Weights of a small masked image model.
Data: 97500 training examples, 86.6 epochs.
Rows from expert 0 of block 3 of the encoder, named by matrix and row number. Rows with one number belong to one neuron. Each number is 128 + 24 x the weight over its row's rms, rounded and kept within 0 to 255. All counts start at 0. Numbers have three digits each.
# gate: expert gate (encoder.blocks.3.mlp.gate, 16x128x256), inputs 128-255
# up: expert up (encoder.blocks.3.mlp.up, 16x128x256), inputs 128-255
# down: expert down (encoder.blocks.3.mlp.down, 16x256x128, transposed), outputs 128-255
gate.13:140138125134113160173143134093182124107124100151112112137192145141098109129141172119095142098093124154135131157124123126090140130084124113116102133150147096144144165129131131102131097115130130126152153128120121139110130162139128111134126123104139138151104119148076150166088151153097151143122142146109162123093147162145174107111097160133138129114115118059160141101114113155136183093169
up.13:113109142121150093097117125167068132145124159100144132114060114115158151120125096121162106154155131104124122097128134137176122129179129139147141108111105151114111087133128117158126156142127117135104094119140128108157134095120128152120133139139121124102158141122160104103168110099150106121129118104132092127162098091116076151138164102128119136143145140210097127159145147113098086160087
down.13:127129126114133100136124128084144143123152174127143136138121148106102121077133109115119154103094154114130142147137125129100139122123085116127133101111105127115115146119150172173145124133122132125120112087107156117131125105138145142142142154130143149182133108158113156118139159100141136153120133110180123069126123134103140091104160141136131142138141131124111101150140135167071202141171
gate.14:156105159111201170152103097151113133081154112168126088128151146150123146138105152162132119127159137170142128125115142123109152132149094130115076105131132101127159157129109110170118141163146104158164137116133135109087137129115130088151112108096121144133118134093064112143145156114125140137112157126091124156108083126156128183121101128113123119138088170095160115071100137087107088106135
up.14:146104156107192174166112110146108146098155108146137084134129164145122143142106144148134120140162128158127136136117127119106126143142094111131082097114139112111165145131117126169123138165136105164169146101125132106096130132120135106145110126103114134128118130090074114153131161121126156158108158122129134149109066130139136173130108125117123124133094162091154124063114122091107104082115
down.14:151176113124101143099154134146140086108125091132159156130136099108151119104146117130133158101110117094125131151172120145109122117141139159102113138158151112160080114112093141101152119179147155092151168149120126149139126102143107075096131143134118128112126133115120095092084099121126123124123129118102077094110118102152167100150111138109136155135158146105082134133152092096189108164116
gate.15:092134139127138125139108134139147146123128152116132136102091138136130137114113173081154117136170131131158130145145116152144150119098097110124145146131176155106106172161114106084153146149130122127143141092115129132116130141103137150140117095122144121153121133084136149163135102139120173101105093149094143085141129110127117129098123127091128076141152146113145136091100144101093129120110
up.15:152107130127124142109150108132104121138126093154129111157164104121115155139124107170112148117080148127092145110112150088120122135151181156121125113116086098160135099111151141162115112117127149132102115152136109112147125117148143122138132172144106135103138130165100125095140147130144084172154143102167101148114138142127133156159134132157143183108093095125121125161143113158146138120156
down.15:106163112130135105130110149137096165110104127097152123100102156147089142090123170115117140131100131141145122130124161135086102123175152092147176177105135130111122093139125132152148147152122089089159128143154138138111126149150147133148126118157115139167132167118099101165118135164104133123129124111124145106136129113117098136148116165121085136160162118163129174147104115147101154117135
gate.16:151145114144151142106106111105117124186111159139128114130127070105190126138125102081140135185127106147146098137140110092121113100088128168054097127127105161122157169124118093109095142174111159111148141182163129133129128109130126099140137140126129108122146121116117122136121152104131175142153170150191156099090094096098155121137138140145122135132150114134156105117122119114109143144141
up.16:149147119145162140110105117102115112180113153135125105125124061093192130145126112083131131185133113156143102142128118093116121093082122167057096133128113153124149164122111088108103148173106158110156140179156130132126123101142118105139137137121131111133157125118113133143123149105127165136164164152198145103104092097099150123141144149140117146138159117132148106129122121123114145149151
down.16:133088170124162141146129126146118125141183118147125105125159156122114142179122165139108125081063099105130141157145097138151103132119115118156144170115146115119095103118144149079144069127136164122100159051123165106137144136155125157113144126139126104128087152117134151136132127112124119087140099079076097139139111144090104128130096105143172104145100097103152153152127174132137125087123
gate.17:119101150088098159159096164112134136140125146133120110175115144138086098172119174109100101097138072115122133138153120171133139119106079118105117123118158160100123148141073145147120145103139124135126135114139176099145145131099125113133093136146118146138166116155128126126182149134136147134139122147152149134143136096159098105132051117158114109114147155135115107092190085118138153110093
up.17:133148109159156089116150108147136133114125134139130151067147113098162146094146102151159161163118143116145140117113130062143112139142164123154147124138096105144114098144179110097135123158130107109142103147132089160120129124175111164117163113123135135109096148062144122129078116113130103123088152101113123118115108143121160160121198097121125127154117128134147116140100152125110117137153
down.17:141138112151097107157170106173161153151116159105122103125141160141102110142129122119127114156144117123135127121159164127095084141118102115142152122125117116101153168102157098155141139130171166165097089138128164104090138167168126132139148146153119106158141107140093146153170116123120089124157102116133120089140094105134122116113078107141159139161145134092098099101123093131147152136126
gate.18:162122095122151143104130117146169138127166129129104125101169133116125133104133154119194082123114125142111173119103107066095152140096138059147135128119123096149158108128156114101116125125140099155117112191141131079148130138103157109152112123139131140114079181073073121138121128112131135069115140180095138171134124133197146125153119133130123144146129141125124128130106123132103128089141
up.18:095115126130102124158126157117112124138127125146125148129054119149114154137113099152090149131144143127126105123144120154166172118143129196124116121055099156130109129149109165123140117134133135120120111028168132179114117127168108153123124130112124131126182094164171141106143125138135117171109126074163124102164119100097137124110138151114135077117180127156123094139174113107128159122115
down.18:118126151105158131156160099120059149125111134107164131119104129106095131115121131100127132128136132159158151118129119141132142099078099113109162125114107101067154128120133171120133174129132125143097151197132169149119123142121140132142131111151092097151129135127130140142151113093104165140146113069155097106173136107080081092101128117132095122117157134137127120137126117194151110097163
gate.19:166121160132131089122159131136108128124197136090097107107142125144105118125068156089126087132117128136134144089137128177090100139155120155153086144100137102133122111124138173155092134104153132124178149090149138082121137142121099109106120124115114116126122125098118132170107141141109105173148177109171145140150084125153172156114108198107125125147160173135122144137123092113122144089131
up.19:119142124114140147139106134123178076151103111105160093133132144108140110119114098163126167106129156132129131152089148149135136125187119127166103129107065172128145126163147106158134141147141084090074101138103081159137116156139129153142121137116111126102143159156129097116144145134120134135154139134113108103164154151082126130111143113137130118090096142185117137163144161126129110155127
down.19:146089118104109128148135119123123128137120132123108152113101105094122166134124111146155114117151116146151148102151127160156141155129126156112155076089170101104144135082126124100139115097107130127140145146143166111132148110111113166161131091133121131144137082134156177106166131118114105133143107148098104097161145152179134180122135132087137162145123188087142128113135131136120132146113